{"model": "sound classifier", "dataset": "Morse code for random letters and digits, with fading, noise and interfering tones", "train_examples": 26041, "gain_aug_db": 6, "noise_aug": 0.002, "n_mels": 64, "hop_length": 160, "input": "log_mel", "spec_augment": false, "win_length": 512, "targets": ["first character", "tone"], "num_classes": [36, 3], "arch": "jasper", "norm": "batchnorm", "activation": "relu", "depths": [2, 2, 4, 2], "kernel_size": 11, "stem": "single", "widths": [96, 112, 144, 176], "label_smoothing": 0.1, "loss": "cross_entropy", "init": "kaiming_normal", "residual_init": "none", "optimizer": "adamw", "lr": 0.0015, "beta1": 0.95, "beta2": 0.98, "eps": 1e-10, "grad_clip": 1.0, "ema_decay": 0.99, "steps": 5800, "batch_size": 256, "epochs": 57.0, "lr_schedule": "cosine", "final_lr_fraction": 0, "warmup_steps": 290, "weight_decay": 0.2}
Rows from block 7 of a small sound classifier, named by matrix and row number. Rows with one number belong to one channel. Each number is 128 + 32 x the weight over its row's rms, rounded and kept within 0 to 255. All counts start at 0. Numbers have three digits each.
Before each channel's rows are labels from the 100 clips, of 14848, where the channel reaches its highest value: "peak on" is the class under the peak; "top examples" is what is common among them. Only what is clearly more common there than usual is listed. The data: Morse code for random letters and digits, with fading, noise and interfering tones. In brackets: how many of the 100.
# convs0: first width-11 conv (model.blocks.7.convs.0.weight, 144x144x11, each kernel summed), inputs 48-95
# convs1: second width-11 conv (model.blocks.7.convs.1.weight, 144x144x11, transposed, each kernel summed), outputs 48-95

peak on: gap (66)
top examples: the character "w" (85); first character: w (83)
convs0.51:147149103155112142124130141158103102069128143143113122102149155124128134202044073166114083146117155089152080123122157137030135125112124149117165
convs1.51:156118131104105130135077069121091106116171124136123147099073113099105147128113146111154072177168143119170064164127144159111124116125124125142107

peak on: the character "b" (63)
top examples: the character "b" (66); first character: b (63)
convs0.0:227101100107117152129112160163159139101132144141176170148152180102055166118086157174162147159127122124145105089150161106105159129139125154121129
convs1.0:105120102096065102153095101127091140165121149146091165121100095089083178118146159155161132204175076086125105119106177120106180093130116147148116

peak on: the character "z" (73)
top examples: the character "z" (78); first character: z (73)
convs0.44:178148120153148133128163087124153115101193122164176175104101127095155174141143070127117128158107159130148078107169196141081204129171107150109132
convs1.44:109094133079054119159105100182138157156170157118104148124090042127109158108163120134157135213124102131101082147092158098098157122152099145161118

peak on: the character "g" (33); the character "c" (26)
top examples: speed: fast (72); the character "g" (45); the character "c" (33); first character: g (33)
convs0.121:145136168099136150087125159135145132117177130150104134145078110174082148130119141127145115121139117187144122086192128080024133137046088152112119
convs1.121:102074140137105114153111133167087172122148128155122139093106138106105161113137138166158186204224104112132149111104153162080127135153128156158121

peak on: the character "g" (62)
top examples: the character "g" (63); first character: g (62); the character "z" (31)
convs0.45:134156166136108153115136145157138081101127148137083127171167110139094144111103153155145164076099092163153081152120114151159091143089141161086138
convs1.45:100128107075045106159079115127092169185145142134080140103096106056093148103138145124126160166162087082131106142033178134132190097142155147134086

peak on: the character "8" (45); the character "c" (38)
top examples: speed: fast (80); the character "8" (52); the character "c" (46); first character: 8 (45)
convs0.39:155127129093095156134157172133135137073131153164118090139077136137125177035101128112114098090102154191114161113167110078055111159083085134121080
convs1.39:112096136110084120156102108144105162108163132154148123109112122092149167108162132186148182199184134111098159119115168164124123165144139155200128

peak on: the character "7" (61)
top examples: speed: fast (100); the character "7" (69); first character: 7 (61); the character "8" (28)
convs0.15:062160146121131095091147121117127120185071140097098132088110077166076114117129133082088159119147072165113121129110108163153099133079123116078112
convs1.15:178122186133124064115134157114152091126166165089140149078102171121151084122155069132137107137138130147114127128133141066109115078202135113140148

peak on: the character "z" (38); the character "o" (25)
top examples: speed: fast (69); the character "z" (47); first character: z (38); the character "o" (35)
convs0.32:165146109145106133113134156175137137090162128153138177156125128167091151079092107138124136113127139166197080126163154114057121107020139168110121
convs1.32:098143139094101139140103139123101168151144168182124167135071095105101159088147123161176146196186053089140097138085171154119173115127119161165096

peak on: the character "q" (73)
top examples: the character "q" (76); first character: q (73)
convs0.102:120157142143062184151128148168181144102158181153158166106166157106147115186181074125154103152095142105104076152122099111169139145161166132131138
convs1.102:151133126088106145157095106136108145165101137148089141153080117088126129107146127100137080132111126073176087164102132154174142095067129119140112

peak on: the character "w" (65)
top examples: the character "w" (65); first character: w (65); speed: slow (62)
convs0.126:205106098102136139156085150149115153088160149112183167171154146132062107121093162150200157135151116155159114058142129081105130091128113119121129
convs1.126:088154137110098117158107125094064140149138138150097164109088124095118191095139180163167155186207080078113089111115186134135173087135114149149114

peak on: the character "l" (54)
top examples: speed: fast (76); the character "l" (62); first character: l (54); the character "w" (34)
convs0.89:138122116131104137104135163148120116095145116123139128133134109130061114101091116153118124090135139146183121102144161109080109116009117153091094
convs1.89:099123156106085126147123148121131176143142170159152175095093128106091165094156123138171142182205084074124088139070169117105180092121147147149130

peak on: the character "y" (43)
top examples: speed: slow (92); the character "y" (45); first character: y (43)
convs0.66:156132112150179164192147082122155117070138130127179135108147193065176156124114122140148133109109166090120111145130166165184184158154146136091127
convs1.66:114092133088108097152064041183127124118161120124101116128081109145115143097149133114133117151158136093108092136108138152158101131094083088140128

peak on: the character "n" (28)
top examples: the character "n" (41); the character "t" (31); the character "c" (30); first character: n (30)
convs0.135:112103174090122144113113165144121144115152156132146069153066122171103145107155165129145111096119116160097125089131108083029069125064074103101101
convs1.135:115080144113135090156109115143090188105123117134132110088115157073101142105144157136125173155225099115091156116091145171117107167147123116163110

peak on: the character "g" (47); the character "8" (38)
top examples: speed: fast (68); the character "g" (58); first character: g (47); the character "8" (45)
convs0.53:199131163132119176096165150111144151063162140170132094168114118174132174078130116107109108057090169152117105107160128100046128163123109121080122
convs1.53:103101124106077118156073108173086161156148124155139123118098100075115133127141122155123184200172125106121131130075157171139130177151121149172114

peak on: the character "y" (58); the character "c" (31)
top examples: speed: slow (96); the character "y" (60); first character: y (58); the character "c" (39)
convs0.130:208120131133174155139142101137161124086156165131121140107080153067172169101166141139151150140121115111167126114151167135150177147182090162099111
convs1.130:076072132075108069149067054147132129128146128095109120099051058147110108115159123107145112181132102118100102118113131104098127100153067142133121

peak on: the character "8" (52)
top examples: the character "8" (52); first character: 8 (52); the character "f" (29)
convs0.49:119150168151100159109153156103106089110170120169067092150169102173125171082144156091140118057101102156102109196134081153157067166105138132077136
convs1.49:077117090115043136171081136172083173162147132161088158136143130094129146109125152122119144145190140111127112144100160171107136111123176159176099

peak on: the character "q" (28)
top examples: the character "q" (68); first character: q (66); speed: fast (63)
convs0.3:136196141174075182152169140161126129130151185168086154130174139147105206106112132171140173121109103152150085175155110115143116140076171174141159
convs1.3:108159087086092141150098115133066170189162159147045143144066105090105158095123138136134165137156123098169111165065161167145168087095163149119088

peak on: the character "l" (31)
top examples: the character "e" (68); first character: e (62); the character "l" (38); first character: l (26)
convs0.54:132126174122134148107093151095141165168133105094141116163124098112111090095152178136146113112126095101076131136047115139193177108071115110146069
convs1.54:135134157193098109151156170167131076136071102127085155123111155192136078214106071153121150085057123083128152138153113113071120113207133139083184

peak on: the character "l" (27); the character "p" (26)
top examples: the character "l" (37); the character "p" (36); first character: l (27); first character: p (26)
convs0.37:154146136093124139113084132122121107176161143121116147099076069126049108124127150117155135123181087181116109102143101111140172115039105128141118
convs1.37:107108148137086099141140164144123146105099123118102186047133129118069123157142137185124158167222117128162098122134129134072163146157120185118134

peak on: the character "o" (33)
top examples: the character "o" (57); first character: o (55); the character "w" (34); first character: w (26)
convs0.139:139129114129114175174111132173110109132156139146143176107157182088103171126137158163195154133141147104164082166103157139147080137123092177174142
convs1.139:165095076139148147097072075129087102091177131142128140133095075152108119133113093116151141174125083142164103126116111140093083108124103127140118

peak on: the character "p" (54)
top examples: speed: fast (60); the character "p" (55); first character: p (54); the character "8" (31)
convs0.98:150138131106088147091140156154128168086154117138089133132112101123086167075091118120121085096110140126155104082168159077027135109034122153102112
convs1.98:110087150128086126163097146151092162105147127177150135111102122120107155106153117174180153204224128105116131123103157178115159138140134164181138

peak on: gap (65)
top examples: the character "y" (98); first character: y (98)
convs0.11:152141121127102153128120139127087058079155126105120115208167114138115127076146147129179168082109161134156101181128100129188101171129154145096094
convs1.11:085116098087040111143080101128110149177114151130102133111093104075128129159130123121095162155155087059147082145045169147109178108121165126117113

peak on: the character "l" (71); the character "w" (25)
top examples: the character "l" (78); first character: l (74); the character "w" (32); first character: w (26)
convs0.143:139133111116108128147097167174164105082133146132140182163158132096068125139103142151150152150141143150184094146137108117145075143075127175126120
convs1.143:104140114068102120151087110098079152139125148158109154123084127087112146099125151143143136164178087080171063142075170145128205106119138142132095

peak on: the character "6" (59)
top examples: the character "6" (68); first character: 6 (59)
convs0.128:170142164091143125115094146125120117131153102113099164188146076156105114105186166098172123121109121146110122168126074123178073167132098126096087
convs1.128:100095035123101097132083096128110139140079089124127135139144103097110103165085158119110186140154119077141118106125132150072126124105115152128118

peak on: the character "y" (51); the character "o" (39)
top examples: speed: slow (100); the character "y" (55); first character: y (51); the character "o" (40)
convs0.4:206118100141166168174137108135156110092139168138161135091150188074160174137116164130136145119126142101151103120133168142172178121173154152100119
convs1.4:107081133085104095145040043155149126121151137119111130108078120119104134086180124111160108164149107107121098127112138117161136109114068083156114

peak on: the character "7" (45)
top examples: tone: middle (75); reverberation (49); the character "7" (48); first character: 7 (46)
convs0.21:046173147156165094063147103139107122147074154099092121048112114137095164144129145103098127128160069148148118136138123146157134097058144148101134
convs1.21:169091195113096058100107152129132093111150120097121142110119098167101076140145050183174144163133161119116115116149104074078089112124117085092154

peak on: the character "g" (53)
top examples: speed: fast (66); the character "g" (57); first character: g (53); the character "8" (33)
convs0.61:170133143136126184087139166106142151069163168158143104177096125166131165078116123109131109073111190152149096124164135090046093125092111145095096
convs1.61:083099123106081134164097099134082155153142126159158134124106119096126160126148124152108163197180111092115130139084164173133160176146124147203120

peak on: the character "q" (75)
top examples: the character "q" (79); first character: q (78)
convs0.50:156166108174107160137183099148130132108145171175112147116165137158137177127120050179115138105127096145157057136153141101089132097071172186143163
convs1.50:124158107099082140159114125155088191183178168159076150148064094106119167108141126127162139174155104095149118151078158156126151092130137174151112

peak on: the character "1" (71)
top examples: the character "1" (76); first character: 1 (71); speed: fast (71); the character "j" (31)
convs0.136:092157093141104093103138117103119156102143131128129150102132098141092130074105109125120118139123114152156133119125090155098134110062125167152124
convs1.136:130139149115085129139133134129082196116175146143107146136100087124132172077145112168186122207195153152119085132099137114106196109087146204189135

peak on: the character "o" (40); the character "b" (25)
top examples: speed: fast (79); the character "o" (43); first character: o (40); the character "b" (36)
convs0.82:100177082143087140162142169162125103097128156152136163154157115127062155141076114172145149134128114164147088168137083117151098157089156156168156
convs1.82:112161108092095127163104112109061176171135164132060140122080123105091153079122184141123117147158105091157049149052164150100190079116139134112097

peak on: the character "l" (46); the character "0" (34)
top examples: the character "l" (52); first character: l (46); the character "0" (44); first character: 0 (34)
convs0.100:142134177130115141161163127074088188130063139107088168073117098098162133086126153089095127146113095144102122149135111080153217042101130172091174
convs1.100:117112122135104043117102209137115192088089127134134128105150140164130136118140142185179179178125174148079145168117133130104145120115128173157159

peak on: the character "y" (51)
top examples: speed: slow (97); the character "y" (54); first character: y (51)
convs0.109:201132146132158180125141100146200095120138160161111148102151180111173171135156113117131142132110141107131076164164128097170134157211124130095118
convs1.109:089095114083076102162074071172158120166095105130051149111111071106110123104166128099153111148110099104128077138122152130157105103115087118104116

peak on: the character "l" (47); the character "b" (47)
top examples: speed: slow (84); the character "l" (51); the character "b" (51); first character: l (47)
convs0.88:184157087078153135123087134181142114080142165124171203121166091119040138158081155180197154137169144145126081128129128102126146121114110163132132
convs1.88:109114109083100096137102101092112117119146137139119201103100088124107163076153153159146121159170082149151084129130117124113144107096139157118126

peak on: the character "7" (36); the character "q" (25)
top examples: the character "7" (63); first character: 7 (61); the character "q" (31); first character: q (25)
convs0.29:087202115161094141144153159146161110109124167150149155125147129107113145151106105171138120118114114143143107176141085087153099143112179171140154
convs1.29:098156093093109124156109110109056168158116149137083138136082115086117144068112188111133110132163100086169099163052147144107197062083139137123093

peak on: the character "7" (47); the character "z" (36)
top examples: speed: fast (89); the character "7" (53); the character "z" (49); first character: 7 (47)
convs0.22:120167156113145130092132126065133164171121151097151150100096124144140136109130195105124165093159101149110134126096099159161160116034109107124090
convs1.22:156110202150119066084136203153129097118112173099104150074112102194106082154140084153173140131141112143137130122135140077053138061158155147054135

peak on: the character "0" (33)
top examples: speed: fast (92); the character "0" (40); first character: 0 (34)
convs0.80:057143106139108072129155064159121107171071130118096141048126076154078150122098109081088124133109112167103094135126109132118095095081078113091143
convs1.80:158161151159102111119155123083153147135176149136174148109105194102167159140151111134159097176139156127160153134106175104161130103195150075150155

peak on: the character "x" (29)
top examples: speed: slow (82); the character "x" (37); the character "y" (31); first character: x (31)
convs0.79:190120130078146166159086100135133074107178139107119186126128173112106182152154115147210145127081156127140075149136177135170130185173086117120126
convs1.79:114109105094104087188057074180117091116167117115085145120054056146066122117143141113152148167130097092122104102131116139102106109120093145109131

peak on: gap (75)
top examples: tone: high (70)
convs0.105:181056120099119143169108082109120130165098126092123087147120154134106110092101185105137133096094143115072077096051102133168164122108099097131110
convs1.105:175138123183106100148197161120097087146128117077082124087143188125146068147083119124087129074107103155121154144121115109095133107178124123084185

peak on: the character "7" (26)
top examples: reverberation (42); the character "7" (36)
convs0.48:109130084145154102144146081132081123146050083122150123069147151099064150148063154083048121121145120101116110111115134147150153102108115134130150
convs1.48:142128166142091076103110169092132119112153099107112115122132115217125098137117109207155156121141128144082103138147099083095094141155115076092147

peak on: the character "x" (86)
top examples: the character "x" (89); first character: x (86); speed: slow (80)
convs0.36:194109103102185198167095108181138102093155150128193186161178155120057198143078160168187160139126176135140092130118155121141175152157126142145125
convs1.36:117109100079072089163050076129128111102165136138130141115091067104085153097127132137154146168142107102140092128090122142132148109106127130120120

peak on: the character "o" (68)
top examples: the character "o" (74); first character: o (70)
convs0.107:144169138163105156124169146140129111088159158176082138163178119157110202098094144160134157086093108164172070192159116119145105151074163189103157
convs1.107:102147108087052134142093116129071175188148158172070151139088090088111155092136128125139162140154084079154100154047172159122169093107142158124102

peak on: the character "7" (66)
top examples: the character "7" (84); first character: 7 (83)
convs0.31:085196135160093153132158156144174110091138153160135157105136121114136137182121085136129089129129126137128123182136088113168125162137178133141176
convs1.31:116154112099087130150104125126092208160108137145075154131076108087133149094100179110139102146130123079179086163066149133119162087076141129122100

peak on: the character "8" (100)
top examples: the character "8" (100); first character: 8 (100)
convs0.47:147129150146147142078159164099122153113162165179122131175127136175136172082133175109177160066143122154107100138164108096068105085048142168101159
convs1.47:082124123123085142154104130148084153161123141174129145110117089112106160110145128123103185188170099108123138129062154196128151170140149165192097

peak on: the character "j" (65)
top examples: speed: slow (70); the character "j" (68); first character: j (65)
convs0.114:178146098123149148157115148099128129148155146156161159157188131092138159135124160113171123105127152130133106166094133112147147118147202152163138
convs1.114:103097147069119103157081105108095090089118131115120127098098155098121126081127146140127091113187082103129064139105155142140152086090145088099130

peak on: the character "2" (36)
top examples: the character "2" (39); first character: 2 (36); reverberation (33)
convs0.87:118139149112115111090121125087108137167143135122139127071139117135110115117119158101097186057159117146105128145125114184144173144060110092121121
convs1.87:153083211158101081114142145146128111116144167103073139091131081198076115132153097175157110138197126152125097140117132091057121071107176137060145

peak on: the character "b" (97)
top examples: the character "b" (98); first character: b (97)
convs0.62:129141112111126114130080131169116106116146121141082185147111104126082099189099127100123106094117136135128120143162098098175071146142089112098138
convs1.62:094139104067113106176076111101084177141104121118092167107111113080096165113122210122123098139170070088105078166083172111141196093133114146129116

peak on: gap (65)
top examples: tone: low (83); reverberation (35)
convs0.1:178109105155119109184153104124080122143071066148141077098145149127083126121083172108081120095107128069081098119078104117152139120086106113141121
convs1.1:142145138156068108104155171087151104146130113116138133122154121193121075129112116175116174102128093151064116135133100077103122096196107107099180

peak on: the character "0" (46)
top examples: speed: fast (79); the character "0" (56); first character: 0 (50); reverberation (43)
convs0.34:068139115141130126128170151130093131192080115104122119045146125113093166109093149083098102106158101162103108151074153134145139085093124113118086
convs1.34:140099173145105069085142182113117122111165159096131090088146131184116087167109109175156151160156154141142136139140107071095128104145150102088140

peak on: the character "j" (89)
top examples: the character "j" (93); first character: j (89)
convs0.84:103192101160096145153132161154143084130135142160113182141154122125113136139074118138137134123129110146158105184138103111179110143097167157151167
convs1.84:113176105090124139143126136090076177168122168160069156132082136104117165080096177127135130139161091082174084158060169162128199100110153125117103

peak on: the character "j" (36); the character "w" (33)
top examples: speed: fast (76); the character "j" (47); the character "w" (43); first character: j (36)
convs0.83:121145119144164162147138130169114060146157147137096094197161134155115149100086170119123167066129114156144114172132145170225085189101159115127123
convs1.83:096142123084071149143103131121104137176108161159082114137112128074099146103122158118118176134168076073161053151020172158171191117135159111139084

peak on: the character "7" (52)
top examples: the character "7" (73); first character: 7 (66)
convs0.63:090183120130100129144116176164163119118124155139159186151136116104088121154126106189168125155137103153142110145147111104155134148096165162161159
convs1.63:101159116084103127158094123099062194158112155138092149114083107101110138090109164125132092139167086072171064147062147139106197092082135146125102

peak on: the character "w" (41); the character "l" (31)
top examples: the character "w" (46); first character: w (41); the character "l" (39); first character: l (31)
convs0.122:190136114097117135131091090155133133111186122115125200136164112119114150140105165076115165134110150149114114108151154122130195141198094125120119
convs1.122:086125108086080101171106112127114154167131122157090194100091073103081179094152154125154154176160057109113052159097136124140183115151105139147139

peak on: the character "9" (51); the character "8" (27)
top examples: the character "9" (58); first character: 9 (51); the character "8" (34); first character: 8 (27)
convs0.56:091174127164089151112170130134133071116157159170087145138167115143128166103091106149126130090094117152182089183131095094133071121099157163123130
convs1.56:100147094109071137144122126121090191174153164165079152148101091083120176089113143125141142152169092102157111166054177171117208098070172142150111

peak on: the character "q" (62)
top examples: the character "q" (64); first character: q (62)
convs0.129:147164127119088146156120141175129108115177127140088144163147113142067125112104110167131167095131117174187102151165136137101107141040128147118132
convs1.129:132144144077088133136090122126102154138153168167130155138068088096090159099152108137179155171173074087161106160085158149146180111109134159151111

peak on: the character "8" (48); the character "p" (46)
top examples: speed: fast (68); the character "8" (52); the character "p" (50); first character: 8 (48)
convs0.19:118148176146085179119144161119107117120163117177082105148141094151127179051134192114155150057132112156104098177124079146157119149070146139107113
convs1.19:088124097108056142159077151167057167161118145156116140144148114079118123101122152123102161162164127109129123139089153183129148127110166170173076

peak on: the character "j" (33); the character "p" (27)
top examples: speed: slow (69); the character "j" (36); the character "p" (33); first character: j (33)
convs0.24:099167171168050160117172146110134094134155124156082120107182108153136168091154119092132103088122124136121090186138110129167124155122160138121144
convs1.24:077152108117063163198112149185102183184136129150076161156141125105108137111135149105144123135160147119150088158140149158108131124062165159163105

peak on: the character "y" (35)
top examples: the character "y" (41); the character "c" (40); first character: y (36); the character "6" (30)
convs0.9:172131156113150138121115153145119109112166117147102132181191128141105151101155162092162145059134131144127098157133123164209095175169134120096088
convs1.9:097109068089050126154071112140096155173111136137094131125112082077083137100111154118125156124185070070138072162083151133128156109125152146133090

peak on: the character "c" (75)
top examples: the character "c" (80); first character: c (78); speed: fast (73)
convs0.113:164147168146151136100166146091144172140157185194126125125099121163171154072168186141155163102119077169091123137154086136133152109131116135108136
convs1.113:095106132127096130167109105173103158199143150175132136142103080104108133120148130139108204191131105117125128132082172183124116159124151165172097

peak on: the character "8" (66)
top examples: speed: fast (74); the character "8" (70); first character: 8 (66)
convs0.97:172137135111084160081142131060088165102138102125119155095139097161142171069112163078106142109134175161120186145151139157139216141114105129121158
convs1.97:082100142139115080112126141168123149114126150149149141080097094110124146135140068155169147217213184136128107169107160121076157132114186155174142